config.yaml
model: "image classifier"
train_examples: 203450
crop_scale_min: 1
targets: ["face colour"]
arch: "resnet"
norm: "batchnorm"
kernel_size: 3
widths: [64, 128, 256]
loss: "cross_entropy"
init: "torch_default"
residual_init: "zero_last"
lr: 0.0045
beta1: 0.9
epochs: 20.8
Rows from block 11 of a small image classifier, named by matrix and row number. Rows with one number belong to one channel. Each number is 128 + 24 x the weight over its row's rms, rounded and kept within 0 to 255. All counts start at 0. Numbers have three digits each.
After each channel's rows are labels from the 100 images, of 14848, where the channel reaches its highest value: "colour at peak" is the nearest of a few named colours to the mean colour under the peak. Only what is clearly more common there than usual is listed. The data: cartoon faces. In brackets: how many of the 100.
# convs0: first 3x3 conv (model.blocks.11.convs.0.weight, 128x128x3x3, each kernel summed), inputs 64-127
# convs1: second 3x3 conv (model.blocks.11.convs.1.weight, 128x128x3x3, transposed, each kernel summed), outputs 64-127

convs0.77:102154112113105159095123103132107107100134204123116114093122104086108111116108123128118120123122100124133121106101121136121125152118156124139120109119100121179139098113111124106133180110103152
convs1.77:140128130118131123175110135149142126103161095129128155122124115155147093098118126150124104144096127157125101139125108140160123126141164121135113170133159094089150132144134141135108049153124138
colour at peak: pink (68)

convs0.69:137112115122083095157132102124109104119128094130165120147130149074110157117107112152127147090131136113137134083135124131120125124114128111143108115134142121089101137129099106087085082112110100
convs1.69:107130122104107096117158135095146173141113107128068119126130153171094147105082128124128149125129122087145153194157150139178138102123122112142132157117113112141119119103139120172131093127123128
colour at peak: grey (70)

convs0.80:099182133126125152180130134130165156131135161120115107141126146157153189113096165130124111102132123119113130158137130129134111162130114107059130074125140120150098093123141166151139129118153161
convs1.80:148119124135120119193141135158165181121124123130164114132126150151151098116084129102138151143150132089142083147092126125132132090123125107165166169138165147165132131125085112159125094136127137
colour at peak: pink (57)

convs0.85:108121118188094096116130122127125209115128116122117119187127155169110128132120141133132117118132130119135102202138112133125114127116121136124169129134115107096101110126195127193102118114125116
convs1.85:165139117145130100155146134148132149100114125130170124124125138108147106124108132116151150116140110093141101105099116137084132169115159125126170142131148161181125099113095105120126168119111140
colour at peak: grey (84)

convs0.55:143142122155134098147133150121099148097135166108122122132126138145108161120074100130144148096136129151065129134121088111146129152130094096073121116138135093066085135118109109117108100130110109
convs1.55:080124121111135100115155138113157164104105137131131137113128127159130116120098134130157101099133137162168142140140091139095133122106136110185145167124105137129119155117126115084127154120127149
colour at peak: cyan (46)

convs0.112:139139110132099088151157169129120111173112085126141099098131119061112146116120122124101112088126112110131119165116171134115117128093106093132116126123145107131135099141113103106116116149105122
convs1.112:146124131099107078114087149114143100092095106132148120156130135161148156107109127181086153155146143111119099151100145146164133113136158126126124131132123173150138109107101125159120112113119124
colour at peak: purple (25)

convs0.26:108186125135107106177135139135149151131128136122120085132124148135129194101151139126159133122139137146098111150139116130115109147095112111019126180117144114158098140135118118114114124135120145
convs1.26:152118115096126099161122135160122149123062136141152141149128102149144083124115132171148142124156122110156103150107140144111126120116153105168114130128131157114140109119071126158113113137118122
colour at peak: pink (66)

convs0.21:114125124100109181114125118135122109109133189130134132108130113094109125117129101122134118134124107133129125106116111131116135134133179126129118127112107145192177115119111125109170217109100145
convs1.21:156097121169119165164134144165122144091187131126137118150121101149147100114124122150140098133082116161115109153113101132142115123125141105110120135126154097116138116156164141135121106152135130
colour at peak: pink (54)

convs0.37:110155121118110131087149167127116140152133194123119117125123119122125112106091144120127111112120116120090108178097118128128125130122143115102131101118107122189140096133140135157139165158129153
convs1.37:142103122099146120171133150162143164093139094134127144100125158133140073104133121097150134154129145104152111166129139131147126106144126142151145142136152101083165128122095139157093069124127145
colour at peak: pink (42)

convs0.46:091160111122097124097131097127146120120124200129119130108122098094122102095112140123117113112122095120143119094106138129128123137138129111132123101130126097175132083116124156138112164099102168
convs1.46:138130112082151103132079111109174122105126068132145156135121128157140135099134136162096102105125135139153152130109123130172123110125152144159129163129105112103125145126139133145104033170136139
colour at peak: pink (60)

convs0.19:125146115140116168087126141119104129128118167134086143094137084115141094160137158084107109096132108119166114135092132123106112152115132092184158115115097096184152092119119158122110166130130149
convs1.19:137122133081131121185084119157087123137153125124123116126129148159137092165137126108088134157107133143073096139156123118128144102126133161040143115124169114097134118127091156178132113129122122
colour at peak: pink (57)

convs0.39:124122137109145142101129168130144115126131170133097132061125078078111110116090114113122129171120107146114163137095119138125128117131147096128117091122146120175164134134110136101136175141094132
convs1.39:103086132097107102130135164132163133078115094124129124128128089181146103146131125163142125157128132132132121178113130141145116112134167132122119146122148134072147118129126114112090091083125129
colour at peak: pink (29)

convs0.58:143125111112084133109139173136158115158127143128156131160135150077121100098088116142129116085121145119093113147148137137111135125126145097114115096126124153163134139135110131095122138148108115
convs1.58:113117116087107118145099158169158127107114124133103118148131117155120102098141123126104145171145130077106129154135154135185141116144138125104135134129153113120157118109151131183107086122121124
colour at peak: purple (28)

convs0.53:115124133138155209111128099131131115125128117130123119109119113182198109118128135124123116115129126124140101103126103123137126139126102118132125123126109104097089101117123136108189102100190116
convs1.53:158132146146126159154132144162123136136169105126145118160129094116145114112132125100138147141149139088122084099105147097163136107124103126129135140139156160105122110148101130158140098140130135
colour at peak: cyan (38)

convs0.79:151137112124106105117158187124126115197119098130133115102134132104118105112126125120116115112123129116119102202113146132118125125127119127132125141126122127169154116151124127112135115170110135
convs1.79:125112136097105102129069154160129077097107107132147121141130115146134122122116127161076159172145146100109088128109153138163134118146148145131123107134144161134154107102095134156112101109113127
colour at peak: purple (42)

convs0.105:115156108123084131143130163130126115147122158125117121084129095084120136098096117120122102084124099110122107149106134132107141131126133113139116091126116108151133064132111149106131146152107139
convs1.105:133113124092108113144088155131132113085123109134152125144124124171134118088141131165098143162129149109102106153099154144171130117146141133125124134131110109112150115111105132164092087108124128
colour at peak: purple (33)

convs0.115:107117121183087089106128107125115200113126105121124123200125169156105116141113131132137115116127133119143102200143117136129121134120121126119166126137104113088108103124186122187103113116117101
convs1.115:158149118138127103153142130158137155102109130130173119122124135106150108127114130117157147119143115097143100108101117133083127169119158122125165148131149163181127104120081104132124169120115140
colour at peak: grey (92)

convs0.84:073116134151127162169121111133194157123131122134128117158123146156142168121101142134117119096136107110121124155130119126122112147110105115089140058132125090109097079125148174176140128112155129
convs1.84:161138118133131091162146127115151171097118130129182120141127150159169119108105127111128154125145129090142098134097104125126135141112134127112175157137132180191117122117112114155131152128114141
colour at peak: grey (84)

convs0.100:103145132134150131148144124144134152124125146130154102144118154175154158145123120148138135154122140134094156143126156122134133174121096147064135185123157123133113147132138123152136138128155128
convs1.100:175121124093112096152115143159097137094095115128160122154127103162163105130143120165134133146143130117145097159095159146140123093120152145185133098130144155094142121117079154141107113136121129
colour at peak: pink (43); cyan (28)

convs0.123:112103138166149138188106097123096151107120085128130120125125128158145162155172124120125130137132124121163130136131136125133108135122088139175132134125138122082107104113140085148124095107157093
convs1.123:153125139101111113153142122136059143114118114123162110161130110159148096169179107158133149131134122120077088164098158133151128125124136166071149091128138142114109102111098159160128122115133136
colour at peak: orange (33)

convs0.82:140134157133152147114124147131162153117132173123098121110128113120121117118109109112120146167125118160101158149116103124144119138119136107065139101125153111146118150124160150168135177130116129
convs1.82:115106140100112086135136163137182155087125091125151108106126112173143126166138125092135124153131122123171110164116147129152127119120153130156157145138145159116127119122103089148114096102117137
colour at peak: cyan (46)

convs0.44:119107121139099108223127108132133127133126124119148125116125136097131225110132122139135129101133126108123181103136154131135126126111102109101116120147174119092105112124127129121116117107124104
convs1.44:164138121107122097126159131079143175092107108129165115156127165141158141104106121175114140127143126098131119179088136139156129102113136097145113164129114158160114124112108112151130119117129135
colour at peak: orange (62)

convs0.71:078154111127117161102113091134111107091130187116110128089118106085110120119122111116119114128119107125109129084110129137134123134134142122106112097124115125184140099105096132112136177092104134
convs1.71:138109120104132153175090139164109115108172098128132141121123129136128107119149139117123090136093132160118117128128122128134126128127161102110103140141170093101117134145128151126107074150126135
colour at peak: pink (54)

convs0.1:114104135143152161160121168151092155125127159129094135097119118154133148153151116116131089152116113138142151144120119129141123107159152105170145107117134133166158126115137137166124179132126109
convs1.1:141123132093102122167131159135096143092120130123146122138126111184168088166143124145127139142112117133095101182108142131149132124122157134051149131128169126111117107114106132144125113113125133
colour at peak: pink (35)

convs0.127:082117129140140167084125090140151112123130145124124134105122103157170097108093137106125106098127125116129119104118118121115123149120122112092131092120087117159128089118102142095149137088174117
convs1.127:134102131144132141147149130169141147149173111126133118153128118101141124089126123059143115146077134104126120100121127115177136096134108115100154146141165116122123117162136141164132102145118124
colour at peak: cyan (31)

convs0.31:087149137131139173132128104133159116116129198127129122100124102141157126090088125119114125113127105120115128097102131126125129124126139116119122064136111118153136076121112147128138175101166146
convs1.31:162114132095134094158125133127155134086124048123162123129120126131158124098102126115122109127087134113147109126090145145150124085132138116159138167135133119114113144134125131155108049140131144
colour at peak: pink (82)

convs0.59:141110098132086142131132127120141149129137139121185121153121111110106127096085102169144155113120095130103132099127170134137152158122118129152138062159107096107110097124133097138145127080115108
convs1.59:123119122151110112161145119124143131152171119126064117092127134154101104102083132091161103131092128147148141132161091137150118133129122088135114167129145083136118130154158136151108104152131132
colour at peak: pink (49)

convs0.117:136117117121124139060142127137117152133133127117153151145127150186147089149121132135115120091124148109108082157129171132123133126143120143097141185121065145150134133122148119156134125121157128
convs1.117:163133134102116074174128145157114147112094083126142118169127089150153113108139124154127146148161127083140116133104159144137124117128145149163149088133179152085149119133114153141115111143126130
colour at peak: grey (74)

convs0.68:140143136135139148115131145132186133129142181125154121124119133132134131106081131143124118155134120136106175149156096124130116145136157095097128073117150154125114157125138181132121148115127125
convs1.68:122106134110120082152148146158181179135083103127133106121128126181126120138125136133132140170135140080162108133112115154150131094109146128129159162145165149150133122124072098141124099132111137
colour at peak: pink (39); cyan (30)

convs0.103:122118110136131168107140152127127117159123082129111121087130090156163113103102135122121117092128108110120090155102126123115121131115099105140123089128107091141136088139120107104164112140162114
convs1.103:131123141117112095129087166146149093089142121131162125161129093141164100102138120126092142165144155117112078134097131119139131102134113145113135131132145176132140119125112125128118138107118128
colour at peak: purple (59)

convs0.51:124083115116093131098130160125117094125126128131138135087124098085105107119099076133080106100119088108125092146099137136108113130133136136126110112122084112139134064112093144097120136130104139
convs1.51:116122133128112133153071136179096097105142131128154110145127099170137087134118120163082116151102135152103104123108129140163125137140146125121130112132154117140141109131137147156115111113117130
colour at peak: pink (33)

convs0.11:102129113179078083094127119132129170129138090127137129165130131187091108137108144126093118104129122124136113184126092139102097109092123106173149111129115113076120104130166132171120120126120114
convs1.11:153136116160122098162112148147130122100118118131155126125131150104148100115115131119120146134139125092145091102110132132085125161127153130127149126129154155182127105107103117090115161106115139
colour at peak: grey (74)

convs0.17:118145131117157183118126137136159101118125187130115119084123098151162114098086133119124131158120103145108145112108121123133112144135146095107104057125141125171154119127113138097156193126160148
convs1.17:118097143094089070144114139147161122113108068127123104126130113167163115146132117117130130159129140104128116118106141139151122116131135129131135175134160135068134148122105132127109068116123132
colour at peak: pink (86)

convs0.60:147132112140097097110157187125129133194120089126129117139132141135118109117126135133112112107126130116119098195114142133115122125122110124118128145132114117159148110151141135140141114176116129
convs1.60:132116131114100086145076160159124087090099110133153117118129136131139110120117128139087162169146142090115088131107138143137132148144149149131130112136154169136155107097092134146109116104106131
colour at peak: purple (42)

convs0.36:134122121132143166100141164125130107170122079129129110080128108147167101127115146120109115091128126116127087150106130123117116130104105103126120109118115103143137101141105115084170104143161112
convs1.36:131119134123120121129081151165137082111142110130164125161129101112139112105128125137080153163145148095107070116101150108162136102137122140138132126134157172129144109128090132159124106123121128
colour at peak: cyan (25)

convs0.102:083113102155076104103122119130148151107131125118120121168126142137100120129117105132126107118129120117128103153126102127112124116115099102074150087122072092119117094113155155173119135102118122
convs1.102:155143117168131113116143123137128168098118137131179129119129151124154140122117137097143145117128118095148116107110119123116129170118141138104168146132119134197113107127086108165122156115117142
colour at peak: grey (83)

convs0.109:137150099113090103171151124122080117143132121126165149137127154084112170149150142148129117081125151107180129141180135134122122131118146121180117128122151135126120133122107117097110096144107148
convs1.109:151116107126127111166141147159080142100138095123159126165132116164133092135142112174148147132131118123105084185089149127133128120107137149084126126122150137105120083118124153168120102110122125
colour at peak: grey (93)

convs0.24:169117112109094099114147162124129105179130092128160112142131170095104109118123119150119151098127163126123122161159158136132133119120146123116117154124118152142140161149113127095112097164106127
convs1.24:105126130080097089143089143140131101136099088130083106116133125161109111114100127120090153167145125086120131120152170136169132096144136119145123116130154125113146113100125149172120106126117117
colour at peak: grey (75)

convs0.5:135159134111138145150131103124064078113132151130149133097131134119150129161129140120130134111130138126188142073154129125123120144115150112169099132120133148124139139120088090064123136105149142
convs1.5:164127133095097116157133133159074134108101081122144108169132109161158109155139114164119161121146122132083095152091149146134126114118162144089136096123146157088128098116107168151122091127133121
colour at peak: grey (66)

convs0.7:116127119100108180112122117133125109110133184129134133106128113092109124114129101122132119131123108131129125108116114131114135134134180127130119125116108148196177114121112124107166218106101145
convs1.7:159101122165121165165132142166124142090188129127138118152122099149147099115122124150141099132081118161119107154110101135138115123125140106111121135128154097117136115155165141134120106150133131
colour at peak: pink (53)

convs0.30:161101111107097100108126108126122105119133099126177110150133177082105114120108121159146156107128178116135118100170135132123135110127152103130109130132101149104121179126103125092086096113104109
convs1.30:088137120086103091155147137112139167157108100129062113104134122158094109110071131102150151141142118084139164155170169138157129110130130108136127146119155109090125118110144130166129104126119123
colour at peak: grey (86)

convs0.98:126104138145143114186120145127171169117131112130098121151126114154113173138112129126121125154132104150102151147112101127154119147117104121088143102135157092101106141131155145186117132136114115
convs1.98:115132124112119066164152123120159176094104119124161106133129128167155092149113129119137125135158119123151090159102133135137127143114154106131156154134151183144120116110113092145116130111118137
colour at peak: cyan (28)

convs0.32:114108106107098110091121094127041107108116120117153159120125109095120130169158116132124114119123103113166105096153101129124125145130131096174132141116096126141145105118092104114115153088108094
convs1.32:118109122139135145185123117195120130133147120127142134136132122141116070116115125114135125133094133145136112148139104131136125129129130140113118126127156091119110124142119138154128109121134130
colour at peak: pink (78)

convs0.75:152158113118102108116146180123112091182120104132135108092132137109114097127120143135056134120124137124115109193116175140132100127138146122145126157128122138157183119154115106113146119156111148
convs1.75:125116137104104090134065141140130081106100098132136124137129117149134114132108122159075157174142144102118087115114145135155133121145154141128121112132147166134158096106112137158111097121118128
colour at peak: purple (29)

convs0.54:097124112163074085138132131126103176131130084121157109196123145131101157141117145155122118088129121110142122165128122134111106132097105121118162105123136099123105087128179126175097111125104115
convs1.54:171150114139118075127127125117127159106104100129164126135126147113143136120109134108120163118152124073149109127102128132111135164121160129136160140127124176183123107108088117148123145123116146
colour at peak: grey (87)

convs0.6:121142100116072117111143163125130105146128130126128122094130104069107121110067099123129114102122114125085092154123116136115141121137127093098121069116090119155114096134103132100113133152100125
convs1.6:119096098115144147123119145147153126100120127132125142087134152131120157083121135127119155166139146116131111165143131133185117140137137131159113155133119117140152113141089129166107098098129127
colour at peak: purple (43)

convs0.45:092166117136081123140132154126158150145126164122121118141129127122121142115115129130128103090121109115111098159103121133117128133125130111097142095127112111150125078132153165165129164150115147
convs1.45:150112113133120103174105163170167134082143110132151117110126153119139095106148125106105157162126141075121093150101145126136132137136129129102147147137155138128155110117080105166102090118123135
colour at peak: purple (32)

convs0.126:077133138142135157086121082127112151111131176127115121139123114145151113109099124111118121107129110120111096131106114126129118119118136113138148081121086126181144070116146134161143177088156135
convs1.126:167104128099142126178133156170128144118161068126150124119122137119150096105123130068159124142100137103140086113106131117142126122128122123126157152138169128119116107156109138142117087132125141
colour at peak: pink (38)

convs0.47:115130117106108176111121113134127109106132187129131129099125111084110115112126109128127116128123102128124124101114114134114132140128177122127119126119104143187174106119111127107165209103100138
convs1.47:165105124152114155160127138151131147089190124127133121147122108154145105108112127152132097133071121161128122166116104139154119120127136102118121140129150087112135130147167139142118097151131131
colour at peak: pink (63)

convs0.118:117115138144138082160136158130111155142120095128111136144127132112088140143162111121121117167131128140144155168120137125136123124122106153199140170117158119108116136130154122165089112160098111
convs1.118:154115126113125106160142159140073156096131132121130106142128121134137100176177130134147141154117119119095098182115124132151130127123136174079134080124166138110120102098131149153117120080115126
colour at peak: purple (27)

convs0.2:134119106121078158136125118132154124139127175132142129145124134091119127090073108135135127104118125121116151095135135135115133121132169103081126082147128139163159133124117129113158178112105118
convs1.2:150120098107122113164150124147136170108124066126105122122130118144100097122099126106145123146117120079122137149126142140150132139125146109104120152121124112092117120149120119162114053144128126
colour at peak: pink (76)

convs0.38:151138111134107129117131176121142099182115084135154102090142136109132091146115134115073120131129129115134091169102208154110124141132118090104136137099103124190174117102130159097114125095108151
convs1.38:119124137107111089129062129135132059140097107138136120133130122136137115135123129145040142159153131102139101107119162135156130110148150146139118127137137157130152112115106132135124109131122125
colour at peak: purple (27)

convs0.15:106131111133093098164120103133088111138107116120149128076125109084103175134130109106114129087132097105172154092127127128119110130088102122154110118114162090120092094129093096113110111123099130
convs1.15:162141125105128095074142130095110161105107106131159145165125132141151169126146134163142140115138127101127141162105140129155138112121159139131140143121066169122115122112108122160127097123127142
colour at peak: orange (64)

convs0.33:096122125141104112195125106133171169124128113129126122149125140120115196126089138135127102097134100110119136151131131127140117141121090130097142094131142089094092080127154149177103129118112110
convs1.33:170135120118122086156152125110162182098108111129174114138126146129155120104090129122135152124161128085151096147092122127123132142117142108139155169133137186170121122109099101162133129126122137
colour at peak: orange (80)

convs0.76:127145120122123167185128104134140099124121146131157102124129126145155182111106122138139144076133109117122107085142139128141114173069120115096111117129114123125116099125091136088140124109153141
convs1.76:151128130103103099139122136148116148127111117137163133150131119138145112088091116160134153125143149092132092147110180131185126072130137113153115155127114143121111135121076149151118074140119126
colour at peak: pink (33)

convs0.73:123170133143151150167138142125133128143122206124110105092131095122145156131145128114127123143128094135144175142106142121135114172109115124137128125112160107145123106138120135123139168141141148
convs1.73:141118131080111099149124130134079149107111113127134117125128134168155099142164120136152144146129132110103103187117154154139129092122137135118130103129148125066139131104096162146108096127112133
colour at peak: pink (70)

convs0.63:126099120125139152105132103128137103124131088129149113130127146137155112102102134136142135091130168114127103103138146127121130138119137111136121124123106147088105152129093127083138078102147107
convs1.63:127132123106123140153152146127121161152150083129082115126133115103101114107082130093159156152144125061129136118145172097168134114132120114128129138124159116087121115126136142178137094137134122
colour at peak: grey (76)

convs0.57:120119113104111174110122116133125107112131182130127131105127110085105117113116106128122122126125105129126124104111118129119136130129182127130119127125110153190175104124113125102162212110101128
convs1.57:167092124147115156169119132165126135088177113128142114158122095153146098114112126152130107140089124156127110145106111141142115106131147099116118137132157097109143117149155139141112092142130133
colour at peak: pink (42)

convs0.83:125111121142136160082123080125149103117129103124162118123128114130160086091097127135130143091137130110111112099128155123112132126131152120136124113142097140102127135132097126081140114097145103
convs1.83:107147131105119138139154135111142152161153099128060112108136128119091104100061130070160155150152134081139148114155149095150136115131107119128134156124143112092106118140132133154140116147136118
colour at peak: grey (97)

convs0.22:145119166121168092109128164127119110110134127126090131093122097115121107154121120113116148190126116178125194114105132121157127124119109119151121130132188105094125176129115123116122119139120127
convs1.22:096108136101103100100134157094153123095109161128147128138131091170155109153136118160137106134137115164135117172115108151110121125125157128141126140124134153087124124110175103071111158091111119
colour at peak: cyan (27)

convs0.87:092132132136133159092122087132149149113134176130116124136122113154150112102091127109119120110130111121114090130098114128127118126118148114120142078121095131176153068117145138160141177090153136
convs1.87:175104123098133119154130144164148156099155048124157123117123136143164106100113126081155123129108133105159095127114145111125116101133128129141161163129157121132119115150101124146113083133129143
colour at peak: pink (64)

convs0.91:120178116125091118131142145128123132142120189127114135117131107114100136116141116117115108105128099115124116152113120127115122135108141117186127156115128117157136088135129116147127170159097157
convs1.91:134105127091139102137133140146078151103117098123112123125128135142141108141190130135151131141131131116100120170132155147139126088128138168082136086124144113060148140106101160141103088115125127
colour at peak: pink (34)